Weights of a small image captioner: 26.3M parameters.
Rows from block 9 of the image encoder of a small image captioner, named by matrix and row number. Rows with one number belong to one neuron. Each number is 128 + 24 x the weight over its row's rms, rounded and kept within 0 to 255. All counts start at 0. Numbers have three digits each. After the name is the row's rms in percent of the matrix's.
Before each neuron's rows are labels from the 100 images, of 14976, where the neuron reaches its highest value: "responds to" is what is common among them. Only what is clearly more common there than usual is listed. The data: drawn branching plants. In brackets: how many of the 100.
# fc1: MLP up (encoder.blocks.9.mlp.fc1.weight, 640x160), inputs 0-159
# fc2: MLP down (encoder.blocks.9.mlp.fc2.weight, 160x640, transposed), outputs 0-159

responds to: night (78); green leaves (43); narrow (40)
fc1.305 090:098122107144110112122121149130160105128149109172114107116159147108110133139125143167123102129129094146143139157127106097130141166138145169099133117117151190145128153132121148119058150122073124146147120102127102122103167098105145111130111152115122126120093124118199150139130125102134143125111131154114090134173141105114130129102132092142067113178111127117158158097093101121142114168177168124148145122128113129090087135137142118132165115154102167124131111148125111092114153098090165
fc2.305 082:155131144104142137127105191168133159115158078079102117160145159148191138063108088108144169148158135149113092104125124149149112139096100074117117108135126154122151103140135108130129112104172079128116143144127137140128148159119120128127163102116110133144106099149115110144109178166098118118143143143155129099146149125142091107125128113134119114141103146144162134140162137151101135110146096093104148112104105166148122121159117132145131184113161084136137142087148124121128140148139096

responds to: autumn leaves (42); bare (39)
fc1.309 126:171117119074121137151155120138146136180109121119186134126128103139163139150113097150123130128099075122128166134116121117112146123093136101154130130206131128146098122116144085102126145130120155096150148103127162160125142123135126143120129108089137155101131100100108114108150152111105130165129128128114123102094186126144100164101126168138156108114136099147149177116105119162116082136145101129135161105083105103160112119119120097104136149130088142151181155122125130090120173116129104
fc2.309 111:115150111154114161138105116119113128117114136110124134143109130167161129106137145103159110133134138115137190139145112136134103139114122148126090139161101159134137089143116080113132112172118063135151125135098130106079149154176153151107162122132116107154093127149124102099132158163146104088094127077168144137106132170118127098112169112136113143142108125135136091154122087179140131120158114108130163124096140153113128156114133120170088103159095086116124128139101136110159155161073132

responds to: red berries (53); autumn leaves (45); night (42)
fc1.102 104:107122155125113112110151129091142138110101124158077131126104150124090144128118121101177117149126120128151103151132129171112118133110157145159127134133121109116110167085108133090131166162087144140172142121129092151159126154147130104143198149113148151148119173086159148138151125071138116145093096105129068112137119121136110131131142116136160154129109158121117128149142108121121110133136051151115159152113088111130074128135159112134129134122121119125080118150085132161122156120171153
fc2.102 128:174137093113143135180125139148108111170164093132174141135158100138138095133101130151076115098142107079118115108137121119125117118143099105110118122167120136121156127152137132108156113110124161136092101123120135110114142102109153143117089096148095126118117086177084136151099105136103133117132145132129165156150147136120147145158135092124105075129134104132151149116143132133104159135129177083158124115155164122125177114117107178097129104133125118165153140140187153094115095123085112

responds to: autumn leaves (89); night (50)
fc1.244 047:177080129143101128134121186122103183164142166099119171133178172117090157099147120152127116139135134083124095118144107127090118127123127174128107156136120136160076119114067116112137124090134156100137158096125112145122128137124109133150140105130096090104104125126112098164140117139100136157128124124111131121142120193117124156136114141123151144155172116151138118138155094131102145151133139098091124143138162148133138149096108113093158150138098110119183082150110134147114118108114137
fc2.244 054:095160110122148098134134094134151095098109090170117113140107113130161084166106112139130131118109134174151162131103131108159176154147123081128145108167151130117176158168169140134115139169112094134130103162118163143128140151097170138119123150128166185131128157129136153113115124125147118104115114124154125156091130074147134133107151111138127106091074133108125130112086133111150102098139111110166112121112111062119131128148151112108107131098155139134085152130125099124141123158164131

responds to: two-way forks (83); narrow (43); leaning left (42)
fc1.497 057:125102083131135115148152126122133152103099107110124134110182111144122161150074135140106102124103118139145169146142090146148128150155165106146142120152122119112123146162130141112096087130146118148090117159092070184117136159177139156120103111136102107125123150177061120176134145129117102117098093133158165111105115104132134114126141135112110161105165168086110133127126155109108141101140142129144134102129147132130115136137177115092139115119103099117183103137117129146136085150161151
fc2.497 061:127136136126136115092137130145147143181100137112140126194107121113078067126175148130115124170167112071130081151116157118108147100111095135166115143149130107108113124132139114088145135140134174128170183145160168128108126114087140097133164124133187173101107144128148151128129088116089123135123123120144127146137132144132102133129140129144164083092099139153124109098099140133128148144135142121110122141120129128147127118123144128130097186135096161127065143114140127112119094100135141

responds to: green leaves (45); pink blossoms (41); leaning left (40)
fc1.106 093:122165145134082140174110116100081113117116122105092162108151117173107118126114145142117098160165116128107155157145141115098183142124141124168160110118108179088110122117127133106146133103142112137160150108125140139125146125106127159095128181114129160137129110104122130150159163144141131124083108109145143134147115100078151104128136146068104191178166127110120143163074159129100115144110115115119152086100097140101159127110119153118120098135111131147129107146165140118114130138151105
fc2.106 092:100149121146150142143130156139120165152147170133191120124094132096131124142095138114137139105128103083123063122129163133173153126109133145129091113142103124104119112149131104135127105100154159136162143138130161121127110109100168128151148116119146070112145092117143135080062104124107121107154151153136117140130149170165116101130128101166092115169147107133138123139120119137105116142185143165126160151134155101118089112135144103117091115127120124144105166123138069157115105116114171

responds to: white flowers (51)
fc1.509 120:102106161108160149134165109143139155172100112140129157067086131175141127147119142118117104146111085113128146154136137115146125139112147132162133119104097146139120088105107114121158131131093134094158136124176112123121143095128080111121154125148135138108109147120153150159129116101127128123093128079125116095135135151089153156142127112143120140159097093110081110122143147160135084105143126084149149101141105144109109155158115129134145062159189109150147169145168169124127136111153098
fc2.509 110:119188136111138116111132138149182128131126132081124118137088154100096125105134150148147136110163142126115140128151128118128123143129134092154089166125152116068123137151186150141101108134137123153160091098096139117146119133141140150111135130121167100117125129114105080098142161140167095110109164120093140174128132142103113125106125100098165126090179090161150089093111115108166130113112150116136146158125138101156113110114141127133138122158099156098153110095123130096174158154084099

responds to: green leaves (59); night (55); narrow (46)
fc1.1 082:104130113123137099115122136121154153205130129128138148149194138128108116136098108141121101123147087087138124110102167150136142127130133139167144126108094184126108109144115127113137161136086127171142147137140156116087173154162153145145150155117158113128129108138168137127115133179122117107076120115122132131139071119152125134132149104123123089089142177127091110144102106112105144131154120153146114094115109159117092110063123135108123129087120147122156090095124151134141089104100136
fc2.1 079:123128143118139113144131107104086122089116124120130102131079111097177106101132132144108177068126147142112125132125092159112145100107167086132108142150147148151154121115144117107086134174136140088116105132102168103150119126094144109068127143134124145121111162118122105123139090118118153124134115158156133144104142147078115132109143131152103129118126081129174154164145150156188107176123127138129146143126157119130081145181117118129131103147155197151108140138133123119097149128152109

responds to: red berries (38)
fc1.292 126:108096083132127155108137141154119106142096094109145147137147167158131134147127133119141098130116119105147169136107061120115139124149119144168177106115152125123118100175145151111094109160138150119151121121104141137066146144152111116109090106132165104102107129107095177133135136143124134165117149150108116137095172149170130155133110145140117117163163141087142143119101127109157092070160148099131096101100150121095134089106127114124144159149119140135117119146145159076103166134164111
fc2.292 124:159113100118156097140112114149191139150131170103109101099101118122148110138155123155110121104135115132087112141155115116143127113108133210116125137119134107118156131117124158111142137118142154089133155119135083141138123147092145136091131149140105131150129142177129121131117103101146144147146152099138123164112091138140149135133126158113174125145080159124169138176079139133125127096123108096147111131136136121122144100042175140149075148131159150147123100110104148118139106129076148

responds to: wide (36)
fc1.48 158:115108132089102168134124139094156107135144171113106112136103124103165108123177121079095117145142147101135127161100131156125131135154100144108157126123089138104103130126112132113150162083097112106128120113139077142150154154120168174125179159159154122137108122169086147124136100124120122088082102109143110129104148119110134118133177136090131147143143144148077144099136123118111143117131139143145068143159152138121147131124113181123118121129095178133111111183102159147113148116137096
fc2.48 148:133142191101136126134127119115127113122108111162151165122124128061106114144137121159142141114144151121128121090148159106115125097134128130132118144185147110082109108191128114126085109139165093157135121155117090098089154112127128101143149093146111147130109117130166110123123122105128074166181162102131153148165118133121144163130107149172111122119117139128135122118143143109128098126151132128144131095114116094138196140181143098110102131151146128103122133090107136106090150103118179

responds to: red berries (98); night (42)
fc1.470 078:113084156087112106126138128136148145140097130145112122125096122125097150117153114109200123158126144110113114131142110158150112102118153175167148116110132129134112158105132104115166122138087109160149138112096099091123166105156098099139154110099130135171103194091124148165132115085163105150101089107127092112173118138144108122144138127117174130161098153124126134164133116107132143120139106133142153122118101122127083162139180093117154145137104130123136105108095097135110156108179132
fc2.470 086:156150097121154128123135139123130103150186116114179153126139121144147093127078123143080138092149100112140090112110156107145130152138120104101111141128135137121133117148133155109104142134137152124110104122188153117109131123118170149115121099141105101090160071190146136115126138146113145111128152160126147140107118132117149136145098109140090064122160100132135140100140143169109126140125132119106133108152170103098165097101095155119116103112152114169110163159151191107146118146079128

responds to: green leaves (95); three-way forks (87)
fc1.359 045:167129132120136080134081110139106191141140134114121158125133118137168048119122118148127136138143138101087155112130107144100154156115098127166141133116077106075136156154151175159135113113120123170114155117134095119111115128110146130141099180143120157132128085139087140097141095128082140138120143107160133117157107100155142135120132104103130130167148107122146142140124129082129137131140139137161137101155111073135152121160153130107108134085134107140147154104126113132156187130094135
fc2.359 049:080124129158137178096137121112120088134121133136169128123133123125104189138125144115143156139103107137140089130114133136131140116165145115105123119129163176168119120118138079105117137162112126097130108108100135137158105123152118159122147093131119081100102165134164130108109149108124135093122097171111137147089159122080103100118160154142091154119128175122099115123102160152128094102151101129109099155087129183128101161121114126118132112166099134103090080148106115109115077134128114

responds to: green leaves (98); night (79)
fc1.344 087:109099073125099150117086111108152148138120099185119160115105119094110134077113124141139101118171111110120188130129170143135145173085104147110145129121076123120123098119098153138182157141126132127135156136133137091101158136126124129142132127158120148096157127110098092122136125130145135138110130142135142154153084135134121107120128113137143118140145118140145091100125116155151114113093117130118131126157170102115077147172163153090114174143117148127124112084127195182141101157118133
fc2.344 080:134159158150137113155175164136088120105149160089143082137105105141108115215140134130155122126077132155126078124124102126130079076145131114139120148142160130120137152124147109117094101123152116096134112123139114162154116133138130119114119140119143120149052156143138122125130101131122121134139119112141131075090180140108156174131112130122108168105110108094127133155148151123137121148155119099139127130098105144138185120120116079147155091109117132165122163129132090110113144114153134

responds to: red berries (99); two-way forks (91); night (51); habit: spreading (44)
fc1.469 070:107131109126155172127087082126145129162128101120134149154143113161166111139121163156089094155141130114093129171164121095112139185152088128121072125160112123087143131125115136142165112085140162157092155084127157105123155137168150151113122171138122143092113083155111105137113146164120118154102151100129163119123098117111168112164135142126142098112085110142122120088095137105144125156153091146135122149127116168126151125098099139124144122105111138118089157131165142137113131149120115
fc2.469 061:152107143127118091154161171128092097163126140148171156079113123132107128116077083116109135109101118147114112126069154108135129115115116098107173134106134144131113049153148098118109125171094109153178103119162106100134115144124172113145100090172129095159103125100141142153132101115186090115141132135136122138147169138145116144138132127128130141137154143157102130135154140147130144132119156115106122103145133149089092103126097115121116168161137121154150144115133133145140131139089087

responds to: night (90); bare (35)
fc1.202 115:167146110124126103067168144106141079132115092071108075164123096131114139104090127136105121171138099133103115131160106153155162192140147112132146163109088138159127075130139134119155163108145157137120103156141108177136097152153160112153130119138117123134088091143144120123150147121113151155109109122137153118134134109084138128135130155144114113073107145126108163124152130130107098136137111143146164143162135144140108145149087132099110114112114122149105130098140130174155117152100101
fc2.202 111:100136180141119086177072122160101102110159158134126113168161125150085132131139141142117183113105135146166140110149155081116106130093107120131053118133147104145131139128110124132107167127096146134132162145081131116159112145132146151115145154164109139153145123147143153107131131150108099118123132141079095129173128119148159104090156127138127111106111131125160119126078109095117099099132147138157114102134117125122166123151131101122146184105138150113110112132108128077096157099122137

responds to: night (69); white flowers (38)
fc1.347 120:119118119079070168117139113083122164126116157146197141095110143157112144148138161175137088150200094120125127125141120137116109099145076139121128143137143130122125125107132110117121155086083119141126145157142110122168146136145125127123130164093105144104126155148145120150131119145139121153113116103144126077159167137090114121146139156105143129144105191117123104139162129105112174132166142102109132122097104123138118106116093147080099112103149137128116098154124151113111106158169130
fc2.347 119:087161111161127120134097110165100147113178127142115091139137142115130079115111141094084150115117097100115127102133133162131115143090115126132146110103114156133180114097136155136098186121175126129141120140122165106095107147121141102142141121109134110125106141166123133123159134153128125113172130111128144141130109106144180112084072127154100136136134127113106173113098174164122092114104140119164145153162076116099115128142109130169166130180115109156144151117145112117159146101095125

responds to: night (55); bare (43)
fc1.213 056:132165119098143163119110094143130142133141106122142151151153102106121114106106144149111119128133132130119148131119118123177144111107108089123167156147156112105142117110103082134090117165117106125117121104120082128136104135139129167143103133134139194145138116130128138134132164125138112096120111120110153103112170087088106153100158102156143152118121079179111189158158171162129065171136129109108090142119139143106094160135108099095131152145123162122141182091103117129109159118127122
fc2.213 070:112102114135118112116117153128146114129119140096168118087079107147133148124142094109157157130085096162142141125142142088149131156153157190146101132123121161106140150137154141111160107123127136123149159114137172138137154112153135103112125127109160076068133178131132131107117091146140151147126093161105103103145102165153175110127134154136127087115122137084140118116104066131145143119124123128133145109138122124155157123130126114133129105136104078131142057175149142111170115158106152

responds to: pink blossoms (42)
fc1.93 093:143153132128090139126129127159149134160110102144150125166117115148163148055127142104130158110116134107130116153159133101154149107122102111114108137107147109117103117153143143120116103162107138144120161142083133139140109151188092126121137146094078144137154096159120109158147099118083137144139119088192121134085112100135164145140133157144113111142117078107126151128107112122109092172124141134102110153094138130182158085113106135124148075113117125192107119136123154132101133129106155
fc2.93 101:135134131113104149108108123157131124122087110163094090142130130154108128145141112144142114170144132114080156162095138101090108112136135190116148134125140169155126120169111144083133124137130118116116129083132165122120105119144113080146117161076131150106116150133129091127099140140112124160114168125118138107081153125102118119129178170107137126122084146189115128164171115132108114087115154112155117144125131116138126144140100087127128190127155122108126136143075184144122084123131136

responds to: two-way forks (68); wide (65); bare (52)
fc1.12 075:132109134098130131158109128149102169178135126156152140137120127175135118152170157142096153161145131159090153125098107106124084138094136133125146134114100125117138143160160149140153068109120129122086165174125120134088124149126094094124134103132112097135160132151071127171091080088123129146095111164134117116150101153162150136133082155149172154127116140151108137088132133104124108091118097131178136133120125117119136105124153165125101102136133141103114130118091097160109159160123142
fc2.12 074:163135142158119082142133138176125113108122118113097139121165144091102104139115131132133157124144119168119113127097136145121154133117155083120090127097156114151134146147130083095116144137154126138159133108107115121121133120117110167127145152146131148120082141115153120124160147150122083128188143143095137144094155087142131119121145101129113103175157134167107133162101119165101127131117155056082097108133106170144090142152138123110131088129137090159140109131167137094131092101182157

responds to: pink blossoms (66)
fc1.261 066:140160140116065142147121100124153129137128078100139115164121146124133129125119151163139117153106088144123125141158089096139103101162102110124098195131139125095135127130116093109133124136114130144111136106114123150120100160161147093074146125113123132110087089184147156144152102124144136122138127092163125088099155137144147192081127170143126120104135087067121127130115105081124159149155158119164138142126110135148095122096132104108143138138143132161164147124120125113126125126177141
fc2.261 065:159076135122156126122161151140121117125124117164116131089148142169148125127142108131135070151135144125144150146100101150169130126117097194148158072135113116118134095166159166132090114094106135147119116171108138097119131132138112140130131150100102146123178198100118089106123144103118113107112157090142108144108108136099149103141153076083145133163131150173151134120131127156132117115087122123096123111155137159111164092131124107129111160116115120135107126128147146117120131087087108

responds to: green leaves (90); wide (58)
fc1.155 073:135145109142120115174103123136151149125157170163087110126083124166099121140117122125165118148129111137153118135105167123112114074167096127134167095147157091154134146159177139165105153163119171097117132136147099116155113068120152114121143121137129100182103132095149130125124138104094128122100162140111112129109176140142120162104138103113105140158114106153059113147132145096154099130123116096139101104140114121111105134147114097126119103136156112158108100184111128122143109098140149
fc2.155 074:112105133088177142082129155130114103135121116098139102155121142098156149106143130132102129111109155133132152146142109137131115162109136131096129162134115134090150096105114123116129122121124097182109134128136103147086120166141102141150101138115099139099153116147107106140129115149147122092167132094143166135166070126112128075139087148120178131115158181114154153108144145182117138151133121170115170130163089161155143131103160165170131144114081134134133151084110140145106148143120099

responds to: white flowers (54); wide (43)
fc1.327 158:111149129130142120136160101130148160146094086118157152100154132118104173151135168100099119141123129109135145063148109127130138148159133117103141153141084125178135141067129088161129149137090160135086153133141115160113118128159121160116122131128088089157131127122159117132146099147118095118108147156114081105174145082104141167127108135111132143109127103088104109094106143159112075127135168137121180136148144146147130131125138138136122145089121111130123111122108189105150161118112102
fc2.327 163:114158190126151159126115141117154143141091147126144126119117136086143121155122107152168082143144110111145075115133146144109102120115119143144136121129126161091095125166137118127108122108135133150138099145096131136140172130101126154135123118132139116166089123138134134132120143108147129128106137141104134173134140169145103097142146146173120092163159096114112114134152066149133128144109104142129118064149065076149075190140135106149127103118140135120175162098161104137139107090134109

responds to: wide (56)
fc1.405 122:150150131146114110186174066084120129096149133160136089131099121161098123156123133162101141103131103151100157137151133158168150156168174145138171135119135139102143112085161141152099118136161127153093155142129080139126075113102092079087102110111134176114122106099147104118134130148089139162116144128102113123112130099103135123162138183123083125133140114173105147132132109135139113110136136150127116134105147122133143155138124134094123145127102133102160101137099108134101135159137139
fc2.405 126:137121113139108112090147152147086136138119115193131158095139131092116157105099104087169178094084113129159144099144149117144152121083152107132089129120153135136119104128099119150144140109124096117147103131132116126134162145170125117147135160102132126113143145160105114164108155177195128142144108117129144127137127188150121141117138117155165102086116137098112174144086138108132112145115145132120141074146092144150082124133087118123140101142129085130099162123156104128128111100117142

responds to: autumn leaves (100)
fc1.476 141:156129134113106095155133120108160142174141128114149119094156149128136184141113150171151113152140118151095114119104113121097158125108138127203128077155089118164108093131117115117077150127155141104113180114108142131155139169105105183132144116098133147117115121133137065150137111097120126146113129144112110102177148114154133176108119151126150132166115095159089142112114118167150082135125128112114125108133132122133131157086139099108144155148091116163096137107133114108141122110146108
fc2.476 137:096085121119130134117126157122148155174090152159132127142106155157096153166123114137156116111145138123144162145120079117155128123173132142146135142122118138151097086108140130146173129116137086136124133140130125117133113112111158173101103131086124121117138119133119108084142156134138124090111119146157156096071124167124093122140118116139123173099091138104187126162127073152143141135167087136108169124133121112150112111104093104084119116153113078094136174163137131094158134129160124

responds to: two-way forks (74)
fc1.271 074:135120127131174155083125150117198116144103144144128112150104100096149154125141113143145160108087119118109149125114132145113097167096114117112094127146102097107140089129101066136150141145154117137152170165138132141149136172140108105158102108122170106151136183182138133143114097134084074124117097140133120132150126094120130120189090135158139124129112094113164119102156118110107135143129131128146117099103118135138138120170148181131124122140114126158164108152115135106093089150132113
fc2.271 079:120133159143065102204121095160093145130143124134125145133177148128122103153130158129103121128144108149144090118096141118108157105150123141142147135110148134141102158128150177152111127122129136100107091113116108125092125100123137140128164127117106131113113077121134103088133164157151144154152168101127092113112106178119129115108170085135138120088164154151116133171113144131131144083135145138098121138137141121135133149099142078117126126087141136090093173092159094138161151106163123

responds to: two-way forks (71); autumn leaves (47); red berries (39)
fc1.147 143:133141095122132100148106091106166105139127162123132125106137112131143131135132098134134127135123135111132166159102128145096148124177163110147127089146130107138098126135053147131137159121135170120151145115126170136077143192126127090143144130140116128090132110124102147131121134141102133113069114177145120145099112120095107213126155160126115108107115132139127126131109121106169125093112168089140135144123164114120124142120127092146117098096131145103130092090114139156165173117177152
fc2.147 146:155169144162126147127133108099131120162133101127136144117096154162137113135123165155118116123124104166113076074121146096129177128152116158111113126110140096146121113114158157135098129145190079148129136162122118144160128083128144120148086155115109166112119112102134128101115099091140137151137108096158124148108119090099145088109161121140114146181088115084085125142124134146144100141184133128146120114125131097120159092164130125146110151139103153113145096186130151108109100127120149

responds to: white flowers (90)
fc1.154 064:150160203122079156144099120144115132158170170122114148061108137132142137088100136111135099136097092145093112123076152108147120144162119165126169122143059096114160110115133113125130132184109125165146109123133127134148104101164145133120125100109143149143135138114130187145115110120090123113098123118125113137126163119135134106113151130106133140134145127134082080153130103158128104139117116102137140127173134135105106115175112130125110122097135133123124154173170126126166104142143150
fc2.154 064:106115103141136138142120101122128121100095084138158110182153088159135127154129119171118142122161182123138104184176110179100146092109161133137132112110126129152082124110111100138120151125141120129086152130091110156124137164091135129119147097129107114125145117173135086095158104156154136148138142132135160107125108161113126151184148113115154167154119140145134148104127096088122104108132120175119118136085125117116156111076166168147136115146105112152107110123124148093115109104145109

responds to: wide (58); white flowers (44)
fc1.381 054:146163109123084121083122186109182073102114105144117121107126143097144099137135132133136181104125090117130135138115142141131112127096140149161109115164097111117119146125133127114153110114125154096139146105098133113136139127111109085133173100159092116100114146189119116163157141135088115097112108096100125131094139165143133151130110132140111103196130122135142135106150141138125153122101122105164134161125101140195165078163150140150172128135092126141133177130121123113124104133132130
fc2.381 066:128129155124153116157127075138106128153147111132119136140159149126151106132151096165103083158130163122143080114121096108117141123147104097115138135100155121121135132160148113156103137140134083134095093132160124173129098126150152156106093141090150136135123123079166120130133112128172082161179161134157128143158111073148120115113140106108141145068132148137118125131102111111112084122136137110120137122129134108041113154130153112106101157115182113093122097122132126138151145119147097

responds to: red berries (91); wide (65); night (49)
fc1.377 123:136109140093139131131147146159129168133069107128110084118151111132099152106136114101167125125116140116135125130112118144164135124113180145138145144139111102183094140124160079120126140116112132125163106139136119145083167129139105101117166126114113192109095161115145146099135112086131152174122125110104102164147109148185125127099122116164148130161088162114105141158130117116181117107132129133095129122126105092145077121140182141111162116100138160140103096161115143124092125101136149
fc2.377 141:151147106130098138120113122127133103126176149129197181149103112137140122120084107128103152098146091141132097145130155126114124134117114101106140117126162146110145139133099157081135121146127162144100131115156152118146152092122161128143122127150099080137152082153106120180124123162132132094126117145127158086107136122069159150136125129108141119110145075138134122076121177133119115115123121140156110129149139162090187133130093135137096146133141091121167127129146126131163160176081109

responds to: pink blossoms (37)
fc1.358 069:118124128120120123097115132141159134169167168187095094094124138117170130127111129148129137140072144097110127171109137125139124123086112114088142152137121088118144073152136145146104160149117142137130133093126114144179119138082129104127099124110119123128118152140134139138139097163102096170097136147165141119161090112126120139167142139102126083106132130159137175159151103061120096153126141099129145127092093136129100150147171155144112092085090132159151136155139115143132134106134131
fc2.358 067:107150151164123120175110130145137135113130096079126144183143104119100157084113118107121149133136126166114093112133125156089156103176119144146124097102117165110094179120144134146119136096133095111089121165133104117092130163158143148094161116119134121128134111128101133137103176123135185107143118119108101157139084154110113087101113097184170114160152140132129115102078112161123148076140114147111102147138153115141150106105137143134111148133128125148128139127104113108182113146121112

responds to: wide (42); bare (41)
fc1.564 070:122159151131080151130088111129142139118150094132084153114140186157123113087138120098166138126136118134136160105152153124143084145125128098108123124120134115114192138165131153114138155100135148093130141163137103132103145094102150119126105143104135111113117133173094089143148091100091175153096100141116157127126116151138115082132115164155095133142171117164161104111130115124134113144136127132145150098110130121157159093138132046116129143137110087104161153112111142145115156115090115
fc2.564 078:156102107089182121108176119122125116164116151105153109160095108122127144151093127153071149134130142117141075144084103125099165162165109119138145154133135105118100142116119095141135144140129146128145140115131107151137127149109140135097141121129157138118108129094169128150114110088165089067167153114143098172129140089139118144126154097154111122153097161148162135139117129099128122106134102094160090133152115123106121160151130145148128120148098120130087100127109147098149074130167176

responds to: autumn leaves (75)
fc1.134 110:167129115141167156116150090148174145171134119121111112151132156107128135140105114110104130153088103131141113119098135179152140155144085129105167125130102130101106153128164132086112110138126136145123157132187179133132115099134114146150170133123123115135096125149125115107133132161148110095096162078170105076093128140151102138172103136121109102155115177151156135123088087115128109100107095094122105147142148112078146123110150112110159139150106148161109132124136135133096176117138131
fc2.134 113:096088197115101169136146143123137132151113095119112114120085113144113119181138096160116149114104124117145146126137143120086157111120127159120141149123163113129161123083129109121118152124101181121169132117101139131143118122106097128103112140147170143135137110117177121112118161143125151149119083130073119123125164148125150132145100148132154154154137094093136104125155159128148141126135051157099104149102153097153127130105138133118158125141143155098165152076091137139142094162130094

responds to: white flowers (88); night (52)
fc1.623 103:105136096104138137130142064169119126130150083146144105126139115146154139141139105111119149115109123111141092174183135146176147156134125145131129132129139149126101153143132148150126162121136124139102092102176108117089116122137118131163158090078150146161118151108139144157133080165148117131132136070141112131133127131090162146160096106132118098127120164096140152183137135148111137061110100092157118119131131155116100111123123138133073093124130145149135160157116099129091131098089131
fc2.623 115:147094111090085132121153138093116144119122123121095107127114131122089134175130122136117143110092118133101185112088140080117145094127158149092168151160117069152121112116136144131144096116141139128116107125146112146165111108123093156115113155139112131152125184119131128128161169134153142107132123160155108116136166140130137125103132118079139154153159106125106119086094093134179158129136137154082093155108149072160139107155123133102153169135107113123163122140101115130118129176160112

responds to: red berries (46)
fc1.33 113:122150134133148154131118110157156142125120104127109128124122171103142152128121124068117144107125119105118084094104125144158145110125121110143143154141161153101131136119160135093145097110090129139129147094100122129118082125151155134094105075131146096138202127124162134139187148111156124188106120126138138123143150099141091189120099159117111116124119117115132148067092132145152134127094163090159148086164094130143101123165123171155113149098140135107133107152114143135146133108141098
fc2.33 115:108105140083116136146143123128092100093094136125151112122081144165141120135075157170136157177097141110139096113120173071133138136138138113150121146179148125167087118152103149143105122116171163124097122084139142106087164094133157138127110124112112113170137156132088128116120172140146141110139187118127108122160104137152125104132128136143132129178139110130147123091133112117096135120137135132088132155095102126147150175142122136100128120144151146102124090130174093104140104142094119

responds to: white flowers (76); night (65)
fc1.4 097:126144156105163132127086097123125112166144128169114077124105072132135125094137154081157075110121107127122121117118174160155146104104136136109145134114130101129117147162141141148091153135128070114131117137142119136104142149129132128188124123145155141120130097133139086150155111147178122171110130093176098143086128123088101163144134116133120142110117132148137125134111127141156128116177130113125094106180111121203119122107146156122144124094098167138123142127089159112145121105153144
fc2.4 091:150133103120089144156127134157144109133108132058149141131128108075118095166184124149148172112106177099091122135111149082126118166145174149121124090154117125120145127149120131134166119158170167084163090098144120101132096123111108133116144097137121145127155098094137145113133137107142121126134139169112155123153121147115148145135076137114156152127126134174135113117116136098129149113112134113107121149063100143145141165149109118146120107194113109118141105124137144103079127144104113

responds to: pink blossoms (100)
fc1.167 092:142101112136155178098147133095125148130123103104109101127139125123119129123121124095173111117130139119157157111153142157147125134077127129167184130123100149092131151138167153100133141138105114137157120146097099145147155121164111125088183109105209088159177122097106152137129158103080137135151114125136113085133115156144145114109125145143104116122143159115138146158131150123104100148100122103140150114090119128137096109131151106102146089102122130138185106103155086113124116088161122
fc2.167 081:162146115130126114169113125135118139137141136150165102154120160129112092112071125142102137162137113113092115137134136111127105084183090098110091095148147116146108132142167089159121102119135097111141119133170129105133162144110152112140093142155045154087085146189098112096144081154126112106125139135110126148128106119112124156157135112135128119132161102157127136089109111132168158135169147105106146114125148138124103103116134141161116136176146126102077124159102140119128140131109117

responds to: green leaves (55); autumn leaves (43); wide (41)
fc1.36 088:163075157139098139153061111153161112156114136087171081117082170142172128116134133138131121102148138153111141121139099122124147175085159139105141144116128123121107167124126146104139096125119144091119135147141121131140070142156159071134139128121072108142139113133126079152122145112089124141114119130110125155099144147125153142143136126086129156130073139194072108145109133131127131128128139133139136151152135121134140120109150141125116144082115140099098155099114110155155094136133144
fc2.36 084:120120118128145124111143139146143132096120136178116135158124106114084145092155110114117094143126113131120113118134142174100142089148082123139145149122140122153154138084149107119119138131138124120114112132130142156128092130138100178105143118085134129141151145122112130150131096145134147077140107107154146118154074147125195146110149176123147157175148102077096166141140091142145092126117135129136071162103160120125137145119101102137101134111155121147123171168123108140104084051142134

responds to: two-way forks (81); pink blossoms (73); narrow (39)
fc1.617 063:099132120129161122090158133120136173152157169149161101126103139137101129140126137146141129126118134071141138137121110157128124144069097117088132106162148093130131127147123176139122140143142110137166120138152090190116119115169113132159122151183127144110112138127161158157122125135112063163112108131111117084147126140146150113157090140107060100151143103134142142178139119127132108138084155111147103106108152133135112126149144142105136093097145134127114080174109125133136093113089120
fc2.617 062:134130097136113125172126141157137106092120125151078131157166151115134139128121139106125153128110132121126114143112166086151138118179148090145147157119102162114127135136164108146143146113091103146099093161108109102131147135091164166095128091105121121173116192146099125113135119104135139090164115123149103142098112152134082131095122102181148152119160138116114143104145147144171170128113086127111138126165129130118155097070128149174129143112115099144131162101108107101124105136166110